config.toml
noise_aug = 0.01
time_shift_ms = 50
win_length = 400
tokenizer = "word"
text_encoder_causal = false
text_encoder_norm = "rmsnorm"
text_encoder_activation = "swiglu"
text_encoder_head_dim = 48
text_encoder_qk_norm = false
text_encoder_positions = "learned"
warmup_steps = 1340
Rows from block 7 of the audio encoder of a small contrastive audio-text model, named by matrix and row number. Rows with one number belong to one channel. Each number is 128 + 32 x the weight over its row's rms, rounded and kept within 0 to 255. All counts start at 0. Numbers have three digits each.
After each channel's rows are labels from the 100 clips, of 14976, where the channel reaches its highest value: "peak on" is the class under the peak. Only what is clearly more common there than usual is listed. The data: melodies that start on their tonic, played by one synthesised instrument.
# convs0: first width-11 conv (encoder.blocks.7.convs.0.weight, 160x160x11, each kernel summed), inputs 80-159
# convs1: second width-11 conv (encoder.blocks.7.convs.1.weight, 160x160x11, transposed, each kernel summed), outputs 80-159

convs0.54:183135137090135225130152118161140180172138150087117098112106148155117135170176128180138144228096149141134072156151089147124158152134099105095154087148152122123094150175130119110106131093189174133123123165161117112171109133139116162181105162
convs1.54:173163117120133114112098119116115106125141109161097110119141139084194163069089117116054102095172104142133121096131087084123096126117142162146147132146140157187132162068165143147081173104119162112095125082076138188090215096140104103122142088
peak on: B2

convs0.9:103146095108071120184137117128154173110151173151101132118184179125154108122115110053116125180101112083088143111128187086129109094097117144138082123247113191148145040085112129074143082113116120148140121106113124138094121100123164137095119111
convs1.9:193137127140112136155155112101116095157143104180086123174057115156164119140090115114147065120120081151155105155120161104112111174134183146173131139127166115140171082090122121188130151137115034176091151182094113138113047143129158153143106140
peak on: E4; E3

convs0.53:178136113176186104096127101110106145082099087152071163155092133075146123150062141122139176096162134115148063099154130159104098135114160126157111113110180096135125084096131107115171073042105158096130166138113099120150165144153071068082188056
convs1.53:103116146110149140149124111107115126075194100097137141133095132151134113107149096063104181084122183103123137114131100131159122159145098171085212138134121157139190082128102127117181157150185140133106093170128121112111100147092108144160132152
peak on: no note

convs0.37:193158097099115084143097115161143161123119141154135143157113178128166146157113105138101079122145129087158033132118161159135098145145071064126097164073119193141166157085100125151105151101120016143106150143144122149117108109096079107167110157
convs1.37:131153143170106182105176106135067113226131137127151105162071109107160106124098150160147110111096126071146218137163102175094137127165114159157108139089106146124105121146120132099097151108079061122109135204110116134139153177128133134100106172
peak on: E4

convs0.110:177120124163148164128163151146146067095137089092079115101095193183133103132167133144106138132107150169125144180168169111108128084117136130138129077144146134153128185182166145151095137105177167169143072144159133121144108149106149141190200181
convs1.110:150164149105143111164080093107133136091128136172116139125128138080132163132110129124131125135117117115158154077083122107139126090142146127142172135119113086140130117044066112166152133138137135127182168108079098146107199146095109147133117071
peak on: F#5

convs0.147:133049151106110109082161113063251074140071121116114098122056109116149150158156125108147088190099093139108088123067160141122171135146195103131138118162129141094209110130146123160147139136141053108149124141159117133103086125131168107100054172
convs1.147:103152192154109156130107103107132155098133116109086110146130095130155149130106139108092063100153154130130125152110080100114121049166143139154132127148111155144149123101059068171118130123166049137071081119135133104147120082151158115120113175
peak on: A4; A3

convs0.12:100059134163089117130140105128159129142097175103151159109185048121149154089116102111123125190091140131157110177093242141114148183079135215125091095186118177085150135124167145116117153154170049135103104104136174130127167114174123130098123161
convs1.12:190162099111176099144138103162106164097107155176189102110142119108191111147168144119153095162119080123117155094141131102135106139099113123169168063104147131060120157123079156167095163128104044129091178066146114175169101182156133128118109142
peak on: A#3

convs0.35:115110140159149131112130159112152045096161099131163162151172191119131146086155144100127141096119145122154171127105110137147137128089149122130162130116122132189174099116124123119157147138115126115107121132065127075076156113115109098166097052
convs1.35:154139111126131193152183076070104208155184195122140122112140158171189109164129112070112124119109102134064115148135107111100113122148158094123059100118128101140136042152128087148151105115109143127150165096186078130118093159148105177128127200
peak on: A#3

convs0.16:099142144188088177122119141113111154167119136111166156063117036120107099157097068149140103119140140148092155138100074148131126133127120149086131121091163088145115152159146153162097157124137207101087154131140142102105184095177144158154160103
convs1.16:111150137098148135112171112112114133100110092151091102172100168139184159048169138090170112164183143108145119107198125069090133109137035143155176135106147141181132118171120158106185082135124106131134111090119093145162125176132116073105132149
peak on: F#4

convs0.89:109133069128173139133136140157092135174145135056095107140163169118120077170147132106134107175114147126119045128119185133119127131100126086140136188089159124132135114085153094065113204208083082167152080112108065147129136124109144137095119149
convs1.89:139127130121112144089135192125127102190139135201079160062067148134105081106141097079143122135124115126099061134118123135115102128114164140137154146143108137196101153162108133109117155098045172149153170152154086108148142199166115138133108150
peak on: E4

convs0.119:125151110189133171168112127171129145109121104104112131140167223137120135112098173118121104112100158109119118100162099135159154090101090109123097131138126130148114069147095148133168148076145108122140090104136164123120055118127134141202148081
convs1.119:113138170124140158142163096125121086174147171145130133171113113122198092138122067091100081112147122144118121117154120087125109146159110121093197142119155113129126180132170142133092137135153111105148195093139123118059161117085109147076153176
peak on: F#5

convs0.113:140128108186110130163153109098179104133186123137200153099201095132123037130124157034145129170101139121124152114116199150138103149116122122141151148099133120136141127119168128137087065171089117104102151106141103189128142091130125095146099127
convs1.113:114168097087102095107219117132095145173185152103115136093061102145179079101138103145138081098116075122115124095179156120111144158141119128107111164073138174109097103083151147120121170088078081114087137170149162122107159139179139083095124150
peak on: no note

convs0.29:129134159114140108160173123176169170155145168099111082169139215097099129109114151118165070153130139140129115096107134105113211146135133135093101149148087135153101187153065168160141172106111076149180160121150146147086127152084147098147121082
convs1.29:161137115153147105168138125143132121151115096143141157132158129153160165140216101134088102178117057117142142133145135202182137128142111123181076129106111183098132072081119127092087154149197131126133097085112144151129166133127133165043105147
peak on: F#4

convs0.7:165126156060149119144172179122141164110104138131183123125172094067107126153139144089164125168109077130164158153200067100151145121077198138135158141092124100066118118107120113161100130155135116178154161113080080130115144120110129148088157129
convs1.7:141106091145109113127188108110107106154170166124116116051093112119078157108123098108089152093084174140071119155149118207111115177099145120068141109127104161134134130154113119105179167195056122062168089205156124098148166156186156090108076140
peak on: A4

convs0.127:110157135109176081119140181142131144133127154138122145088204066135099112166091126073110069131143091093133115153143123127100215170143106137104131147131149167086129143154137105170105063134160063074168184130152159120096113118160173092167106098
convs1.127:132162113087156114110196148091093128146136132100165148158155132130186120098078162113110094141147080149129122212104166172177140136127152108115061122110114114098134202108125125189095150172180087166193126142111153140137109144090098155109146111
peak on: B4; B2

convs0.95:126143122085137115164102134140165157096144171177114153109138101050150135118067106160123083131144107114121147193079122169102095130197140149159146120117107136165143116112104145143200109130179084128150150104095170139112104108099154058114101132
convs1.95:116073097145143104124094119107116110139126153113141187112119131093087119131097121107156098174140094186158159142118112195128141100081107110129083111138099134099061142114114084106137053101018116185119102150132101150158181143150090079115122161
peak on: A4

convs0.135:083138155169100152088132129162145116104119106143118151118184170141131136081092124142155085108106121069154248139113081107087124117147190136098105091120112163170107156139084146135067118174113079103142136125089128125116131145157154115103133089
convs1.135:158075106119152137145120076156076133166165128163116104148119180131142128160128094096084119144092118117138095106151098131170132169167131139171163188124109103110120099101169077089131101117147124150116202186196133125129094121139149117081118132
peak on: no note

convs0.18:121110095126156158119167132124137125112151112143133143150097198089141153112136144116108119149173138122151196138140081127118059096164154076165122152116165101236137158110099122167085108139107154107152118169129082099092114148113129084157125085
convs1.18:110162141114092182206110132101090093120127142172141119161158141104142068150189158067136172090093072133110115117127096137089127113123071094127122150075121096115161086117172110113127147089176136181086154099140112156147173160127135102163166110
peak on: no note

convs0.43:099167128150097107154139099165155126163140155036101087070093078142085129137152103156177159136157113132140141131158147077128152074128144104130103181071140078065130030153166186157090147114131152134078085137150088119143152172127080124104133133
convs1.43:128176221130138138138108106122117143117152059059132155137172137139190128146090169126134104135148153104121123142120159134173163200249141117145124137139116137070123191162132169176152111116093115139185141109131137113097130065101114160097121084
peak on: B4; B5

convs0.17:109147153177066173113157119152131057123120107103135126145077153178127164084133124180134192122097137103114150112157109144121147091079096139100132100146053112147174137154155182113144108135106181139156077123075190150192175123087155108165141121
convs1.17:224153121098185095117120088080140180147159146147092121181093162105157176147103121101119092155122126093147135116133127101155096139147152115149155153145146118098138126075106115148095139132152150129123153115145148130039175140144111149112110119
peak on: no note

convs0.59:125147147110078125158112092096135122047116142041183084106132099100158105117144145084118135113101098137147160134131136136136171034141130093137105054167151108084145125167148139154135133125089092155097100137125127096128115070142138069125117150
convs1.59:160114140140070159057124140186152091077134157085158139128137098124137123166106130165121122163121153091105098189078130190111135000170139131162082106076135148164083133141117156106160112131118122174147089160097147126125143065114161067123079106
peak on: B4

convs0.38:162162134191164138143095139152141179194146070177146116139132137121144181121145126153157173131136139140171089105176067128119092132099103154099125075078086176087146091105175124160111071124122140087125125157146159060129151125112176127075132165
convs1.38:175102115097115085115109156099138132155000123190133146159165136120142180121106172144112132127106147146190168130105109069134150157139113159128140130122160109060202088136127135175093145133128106069095201141154117166140073137158154126102140123
peak on: F#5; F#4

convs0.66:125099168154102091149186087123155128112116104135159116106181093115105118136098118152121199147130087105141116149117172070138133151092107187093168173214132115105147134115063136097146080097093141154168106159124169139111117105145131091153103119
convs1.66:166121154154143094133113130089151153136157117121104102115146079164142114204123117111154110137100135098145159114173131138150138072149093184128085111149107133059094144095144113117154095156135117146193255104189103117160158161133139141093143125
peak on: F#4

convs0.143:130136159111129173085038127186113118142119108074128163135163167080107125070148108093136123130118123082101183083071154084117139183142198125151172117138125132149129101151146101145156126104151085079136158096051114118131039152155114080089128077
convs1.143:121160141116081166122112137088098131111172183138116096103149137141154160186043120131162121135175116127192144146130118171132103115134112118127120146087154113085163177125120133116061163103139138131077128126062106109132133110146161158195058174
peak on: B4

convs0.6:192129161094151147094158140106102086155090126109097119164133185128110102103139111119153153128134147084096161126132100129076085110156096200092088117214111169104215184107159072106198165115050126132097115102120141104121087116096070162140096178
convs1.6:120141157157106105093096125105154128133041179164166170212128150142132133160160136141103090143158123104176121131173106112104135105137080158150174152176171124053139128157102125134086097157137133129135148127153135153079102129170156075121087120
peak on: F#4

convs0.85:172155132096092138137095155165083155133134148065148111112121163141123143088172127096161115153137164115110093129109125146140131121135109111079153096150066129175136091117161155122136158169091176126146162159125123111141168126117150153151133060
convs1.85:116168126138095174141138142062120107120194110090091148187121140134162191143136149075164134129102082165137159064183119111133090152146116147136116162117115109083132112156116095155169108133127111143101129074173129169143150121134136118113120146
peak on: no note; C5

convs0.101:136126116129139080132139132148055113076110127142122063129093141180119138185121140113112143125124125177124067100149247171131155181181148155117117128118149166124126117103180109127102150135178103114144172090103163123175189067124144109158148177
convs1.101:152126137143132134154167111099120064145119129077117052135115139167199121116112103127056139151108143100108079109185038133141094159106145142167136113147141128142083139106133098153170109160120114141130087160149145127142086038130094088092022177
peak on: A4

convs0.45:119110120152126104169141121133167163117109127154158129117117025118103137143141118163132123136114142183133091156119210138167120143183133133119130156255114109102167051110134124093115122131106190111108151152146068137117118112139118127105127140
convs1.45:172121101160086090088114110121125147125107154204130140149096135117130120168127171107142097180127142092100000114145115135112104097105129127127171158137190139070190116136128104164100140155087097154111143146125093120114112135138142131123123099
peak on: E4; E5

convs0.154:102085112143129065153117152081081141235148116184139171150139092152086154111180097134153129116104142151163160123116091125134143120139169192144095097096188118113133143130178130108107117157183082123126174112146143144162144094183146169138117205
convs1.154:176154129129146139088106125126099099047075119094165160129181104120111078079102130137174161116166153124161136150104111142108128182195097186177110123097109104131110132092139127094118119184120127135122152167131118147159098129115124088120130042
peak on: F#5

convs0.134:117111130174119114147158132150135139000129128102107133070072084079165123136132144154135091151121119157150165083111135106154136093185131171137142053139126201088134132137172120182153106125151093085122071109098144133089086087186142157131122113
convs1.134:139138139119112113009124168091128135052126166132104159123135071127130129168120160144143131183111154186126108131116120171127159128116188161093130040131146125141089154136138106140114174161159107149142052110098161125163113194124136116154088117
peak on: A4

convs0.121:128081070054147146118159119123255169129103110126068170169108224125132115130134112062124143098115105125150083093130122125125151121103094085116118107071077111194118145126127117121109153075133184094139101112165115124125131178095126132170146121
convs1.121:163204083122140131163080197105062093180164152137158120147146105130106119122147115153090106140086101171119201131145144114144127141102106079128111147106111111127186093105089153147174056152136118129113068099101116179092100101149139118129154094
peak on: no note